{
  "model": "image classifier",
  "dataset": "pictures of board games with random positions, seen at a slant",
  "train_examples": 97500,
  "image_size": 32,
  "crop_scale_min": 0.8,
  "horizontal_flip": true,
  "translate": 0.12,
  "targets": ["game", "filled"],
  "num_classes": [6, 3],
  "arch": "vit",
  "norm": "layernorm",
  "norm_position": "pre",
  "activation": "gelu",
  "mlp_ratio": 3,
  "head_dim": 32,
  "fused_qkv": false,
  "bias": "none",
  "qk_norm": false,
  "parallel_block": false,
  "dropout": 0.05,
  "inner_norm": false,
  "patch_size": [4, 4],
  "conv_stem": true,
  "layers": 10,
  "width": 384,
  "positions": "sincos",
  "pooling": "mean",
  "register_tokens": 8,
  "mixing": "mixup",
  "label_smoothing": 0.1,
  "loss": "cross_entropy",
  "init": "trunc_normal_002",
  "residual_init": "none",
  "optimizer": "soap",
  "beta2": 0.99,
  "lr": 0.0027,
  "beta1": 0.95,
  "shampoo_beta": 0.99,
  "eps": 1e-08,
  "precondition_frequency": 32,
  "max_precond_dim": 1024,
  "one_sided": false,
  "adamw_lr_other_params": 0.0013,
  "steps": 15200,
  "batch_size": 256,
  "epochs": 39.9,
  "lr_schedule": "cosine",
  "final_lr_fraction": 0.1,
  "warmup_steps": 760,
  "weight_decay": 0.03,
  "adamw_weight_decay_other_params": 0.01
}
Rows from block 2 of a small image classifier, named by matrix and row number. Rows with one number belong to one neuron. Each number is 128 + 32 x the weight over its row's rms, rounded and kept within 0 to 255. All counts start at 0.
After each neuron's rows are labels from the 100 images, of 14848, where the neuron reaches its highest value: "peak on" is the class under the peak; "place" is the part of the image that holds the peak. Only what is clearly more common there than usual is listed. The data: pictures of board games with random positions, seen at a slant. In brackets: how many of the 100.
# fc1: MLP up (model.blocks.2.mlp.fc1.weight, 1152x384), inputs 128-255
# fc2: MLP down (model.blocks.2.mlp.fc2.weight, 384x1152, transposed), outputs 128-255

fc1.425 [ 96  86 115 121 142  77 117 150 166 203 142  99 102 100 108 125 124 157 163  47 187 118 108 110 159 122 104 118 155 111 145 140 201  76  70  86 102 137 134 146 152 131 130 127 115 114 159 134  90 156 130 108 139 135 141 127 114 115 106 141 121  77 119 162  94 170 121 171 181 161 148 112  62  90 140  99 153 158 113 123 128 178 144 156 160  74 119 141 163 183  95 126  89 105 134  89 120  85 148 129  98 150 114 142 155 162 163  96 148  88  95  41 107  50 121 154 118 146 113 142 134 129  97  67 127 119  99 106]
fc2.425 [199  96 132 101  95 137 131 135 193 135  86 133  61 180 103 149 114 125 127 157  65 120 121 142 121 142 164 125 166 105  96 185 117 155  79 130 139 120 122 128 108 171  88 143 140  78 107 116 113  99 153  88  70 132 156 111 108 137 178 111 100 129 143  68 143 147 112 135 103 162 118  81  95  46 154 135 134 120 197 150  89 104 103 132 151 104  91 146 144 132 142 134 161 141 118 185 124 131 108 115 164 155 144 181  72  95 114 150 125 137 141 115  96 117 144 119 104 104 145  77 139  84 130 124 109 107 179 157]
peak on: piece of the second side (35)
place: bottom right (35); bottom centre (33)

fc1.674 [162 140 121 178 157  88 178 104 120 101 113 133 103 113 113 108  75  69  70 137 122 157  83 148 122  83 136 166 165 152 113 119 126 146 174 165 105 132 160 123 138 124 128 108 153 124 110  91 133 163 111 120 155 122 126  89 130  90 121 127 157 115 182 115 124 127 132  70 124 149 132 131 198 138 122 156 136  82 100 167 167 126 142 148 152 132 154 139 151 150  83  87 107 120 128 174  99 132 138 130 131 141 131  97 185 208 149 152  73 156 186 105  90 161 119 116 148 100 101 126 176 125 154 170  92 205  84 171]
fc2.674 [165 106 126  88  86 142 163 169 164 149  85 122 126 127 141 123 141 140 126 131  84  86 151 203 140  88 141 128  74 170 132 137 162 137 141 139  84  52 178 160  85  62 129 207 170 148 169 133  97 101 114 169 147 153 140 133 116 107 232 160 139  67 139  99 157 136 156 131 145 132 119  92 139 145 102 150  54  56 169 120 102 118 133 143 108 103  79 156 144 165  70 126 104 105 121 111 129 146 128 114 144 165 167 104  81 139  97  85 120 175  80 150  75 154 139 124 173 141 135 114 141  55  80 140  76 166 119  86]
peak on: table (98)
place: top right (33)

fc1.650 [152 205 121 139 138  95 127 180 144 146 112  90  92 122  97 113 130 132 155 187 195 143 140 105 122 147  98 136 135 106 136 129 162 119 171 115  85  90 144  83 141 165 157 101 117 172 123 128 102 171 121 134 138 105 117 136 130 113 166 118 148 113 135 186 165 132 102 149 121  99 138 164 116 143  96  25 130 172 200 193 203  98 165 110 100 100 144 133 122 109 120 147 135 119 143  99 131 107 132 113  96 122 161  97 138  94 132 144 136 129  55 113 107 122 148 147 141 109 101  86 149 129 100 122 122  85 161 137]
fc2.650 [136 100 142 153  89 106  91 106 169 134 155  94 131 131 146 121 124 135 101  99 110 168 149 138 108 141 163 136 140 160 154 150  76 151 140 144 164 170 116 122 137 105 115 152 178 156 130 132 145 160 150 102  86  92  80  57 157 100 208 134 122 170 156 188 102 133 135 140 144  58 177 139 160 121 144 101 144 156 167 123  82  91 141 123 108 164  66 104 140  70  87 136  61 154 172 138 119 185  84  98 113 159 130 105 138 134 141 121 104 172 100 112 151 112  77 117  90 121 139  63 159  78 102 136 145 119 146 110]
peak on: table (90)
place: top right (52)

fc1.171 [201 170  80 138 154 133  94 213 130 208  74 155 150 158 109  89  75 125 162  96 111 109 114  64 189 124  77  87 121 108 199  83 145 140 149  71 108 105 138 133 128 129 109  95 150  73 129 148 143 164  68 108 134 106 133 119 136 115 105 137 110 133 104 150 135 159 107 139 115 104 199 108  89 123 155  81 136 107 133 137 154 186  81 118 163 104 121 188 127 136 135 135 153  36 139 103  90 113 161  79 116 147 108 123 171 115 147 139 113 126 147  83 131 114 130  81 133 146 121 128 117 117 104  45  95 155 109  86]
fc2.171 [125 165 124  47 154  80 146 143 114 113  96 178 146 144 139 121 130 125  56  80  91 125  55 156 148 134 117 106 143 142 129  98 146  88 162 116 135 166  96 164 116 162 151 118 155 142  88 118 122  98 197 127 114 155 129 123 135 145 140 140 141 133  96 182 129  95  95 164 119 169  98 121 113 155 155 152 114 123 128 167 135  73 130 142  71 178  56 180 156 177 191 145 185  89 156 144 158 121 146 146 192 136 130 135 179  95  70 162 164  85  76 136 114  99 131 131  54 111 138 156 134 121  85 122 148 173 178 160]
peak on: piece of the second side (50)
place: bottom left (33); bottom centre (25)

fc1.20 [133 144 147 145 134 153 167 151 179 137  99  66  97 166 119 135 103  94 143 166 114  56  92 102 133  89 184  90 175 103 109 149 182  85  99 105 152 143 166 100 106 113 140 185 143 115 110 120 121 166 120 136  74 175 182 182  66 130 118 106 120  98  99 165 198  50 165 111  93 135 106 101 175 111  63 163 197 177 134  63 163  74 105  88 125 119 195 126 142 149 135 118 139 103 175 141 143 167 144 111  83 159 116  98  83 112 112 162 135  67 125 137 110  92  87 137 148 110 145 134  96 136 117 119 189 102 147 113]
fc2.20 [110  92 136 116 139 143 126 135 126  78 166 158  87 137 128  88 112 158 136 118  83 181 133 150 162 140 139 110 106 128 176 109  70 185 117 157  68 140 124 112 113 110 108 141 109 132 110 152 136 104 202 106 137 189 124  88 152 174 153 129 136 150 160  91  88 126 190 168 180  80 121 156 134 106 156  36 106 118 129 158 131  84  87 187 134 150  72 128 105 118 144 156 126 143 130 144  56 115  94  70 148  77 142 115 146  97 147 160 130 156 140 124 166  63  84  98  89 143 126  56 118 144 130 116  66 155  66  80]
peak on: table (100)
place: top right (54); top left (46)

fc1.736 [ 53  93 145 151 146 112 157  61 142 137 130 133 115  98  42 156 121 160 150 114  46 132 163 149  73 117  87  89 191 143 117  64  96  54 122 118 113 153  94 153 117 174  89 132 109 142 138 149  94 179  84  86 154  86 128  91 137 133 170 142 120  89 159 169 137 108 169  70 151 174 173 154 143 136 136 101 135 116  95 202 120 151 131 105  99 131 145 113 141 141 106 157 144 125 123 154 126 112  91 186  98 175 107  75 103 140 147 130 111 199  29  44 102 128 120  98 124 154 112  92  94 171 135 132 112 134 108 135]
fc2.736 [161 124 109 170 113 137 155 141 162 151 117 122  57 132 126  99 112 196 152 130 148 174 134 164 131 121 138  94 102 115 119 131 106 135 134  50 181 139 144 173 170 105 171 141 128  43 124 120 134  90 155 117 139  91 159 122  98 140 160  76 134 132 157 126 107  96 117 206 108 100  68 105 175 184  89 119 160 139 162  60  83 133 170 153 130  88 103 141 149 137 112 142 107  93 121 142 118 102 113 128 168  76 104 145 138  57 140  82  82 153  94 106 128 124 197 111  96 156 109 200 136 114 104  92 137 156 208 131]
peak on: piece of the second side (39)
place: middle right (26)

fc1.2 [ 87 141  84  65 132 147  58 119 115  72 192 118 140 177 157  84  99 130 164 112 169  90 176 111 128 112 128 102 125  96  81 122 127 141 110 149 140 124 119 129  70  88  46 149 150 114 109 109  83  78 120  95 143 117 143  95 141  92 126  97 135 121 102 134 151 197 172  61 119 146 118 154 170 182 165 107 150 202 127 133 132 179  78 114  99  86 185 126 143 128 132 139 168 175  84 133 104 140 118 153 132 112  99 170 136  72 105 180 171 184 120  78 108 145 143 149 109 105 135 135 115 191 134 132 109 124 129 109]
fc2.2 [ 77  84  84 108 102 168 158 117 166 166 113 143 125  79 130 115 124  63 138 210  77 127 127 110 135 191  81 168 169 119 116 130 115  95  87 150 122 162 117 186  52 164 152 136 135 144 135 150 163  59 120 137 155  85  95 154 145 106 200 139 136 105 157 155 113  64 143 121 123 150 142 183 137  86 149 120  70 166 175 107 109 135 127  96 173  94 159 149 110 113  81  89 113 141 131 116 111  78 162 110 128 182 170  56 125 152 145 137 147  42 117  95  93  97 114 168 132 118 154 108 150 137 124 169 153 131 117 145]
peak on: board (94)
place: top centre (30)

fc1.716 [137 135 137 144 112 104 160  94 151 144 136 151  82 103 109  88 109 109 156 175 190  73 125 109 184  60 140 121 168 188 157  72 113 139 154 164 128 102 107 158  87 174 115 125 149  88  87 100 167  88 105 128 108 155 124  74  99  97 170 128  98 167  95 146 168 147 147 127 104  91  97 179 119 147  96  66 147 113  71 118 140 141 171 133 142 140  81 177 153 132 104 112 168 159 127 113 113 168 202 139 133 133 115  78 189 211 122  77 107 134 151 126 137 160 210 187 149  69 104 139 120 130  96 137  87 121 167  95]
fc2.716 [147 125 127  88 133 189  88 173 143 146 113 139  97 107 121 105 148 116 153 144 134 118  91 159 163 137 146 123 131 141 124 137 154 147 126 165 130 143 201 137 128 131 159 130 115 154  81 120 107 106 159  75  89 114 129  93 134 122 110 147 109 133  93  83 139 137 160 110 115 157 152 137 126  96 156  93 125 157 153 115 114  89 133 139 106 148 141 110 141 156  35 111 114  82 121 114  94 173 119 149 154 147 160  89 126 131  92 130 144 110 151 111 195 157 130 158 105 114  83 139 149 114  77  61 104 113 147  76]
peak on: board (91)
place: top centre (28)

fc1.18 [234  90 117 127 140 106 147 149 134 132 151 117 102 138 130 162  67 157 112 135 128 105  85 151 103 174 127 174 120 142 123 133 129 127 142 129  50 137 138 142 156 143 174 159  72 144 126 161  85 162  80 149 184 137  62 157 126 161 160 128 188 133 117 172  77 148 138 182 153 160 111 116 158 134 188 130 160 129 123  92 113  97 137 140 123 134 120 146 107 155 128 107 152  87 154 162  90 138 150  73 183 132 149 179 123 179 123 147 147  87 109 149 156  87 149 111 158 130 169 114 125 118 126 111 154  70 113  97]
fc2.18 [140 151 158 146 125 144 109  75 122  67 157 150 123 126 115 133 136 138 132 126 124 115 175 157 209 122 168 115 139 107 112 108 139 108 107 119 212  92 157 106 100 188 117 169 136 155 126 100 130  73 201 144 127 129 164 113  33 114 197  96  75 158 144 143 202 136 151  93  72 110 112 129 129 152 184  91 115 144 149 129 145 101 113 176 122 153 130 154 116  86 124 228  87 101  71 167 103  87 104 207 121 156 143 110  95 133 119 134 112 110 113 102 135  79 131 142  92 136  78 162  83 100 113 106 104 165 102 116]
peak on: piece of the second side (30)
place: bottom right (36); bottom centre (34)

fc1.763 [130 136 164 105  80  94 175 167 140 118 148 133 105 127  62 107 114 127 107 189 133 111 132 136 144 156  90 128 133 127 160  99 147 121 170  70 145 121 134 126 167 106 183 182 175 106 111 153 102 132 127  59 161 118 103 170  90 132 122 138 146  85  66 106  76  79 101 203 204 115 110 157  99 104 151  92 143 143 105  70 158 128 190 119  87 139  56  90 182 119 166 118  98 127  91 180 114 153 174 133 121  86 113 141 128 124  91 124 127 105 127  59 122 118 138 106 112 134 123 169  77 161 138 135 196 120 192 166]
fc2.763 [157  88 186 128 117  65  77 128  73 117 122  59 160 109 154 133 124 137  34 118 111  86 128 188 153 149 110 136 151 129 185 187 127 132 100 117 162 149 151 140 135 110 140 131 107 170 140 133 122 102  92 100  89 176 130  90 153 104 214 114 119 142 103 152 149 131 142 112 176 141 137 122 125 116 110 128  68 125 177 118 122 176 146 104 177 144  98 169  96 145 105 140  91 105 112  77 183  89 134  96 139 189 142 124 149 130 125 107 159 103 169 124 135 163 134 114 105 146 159 130 136  72  80  54  98 165 119 115]
peak on: piece of the second side (25)
place: bottom centre (29)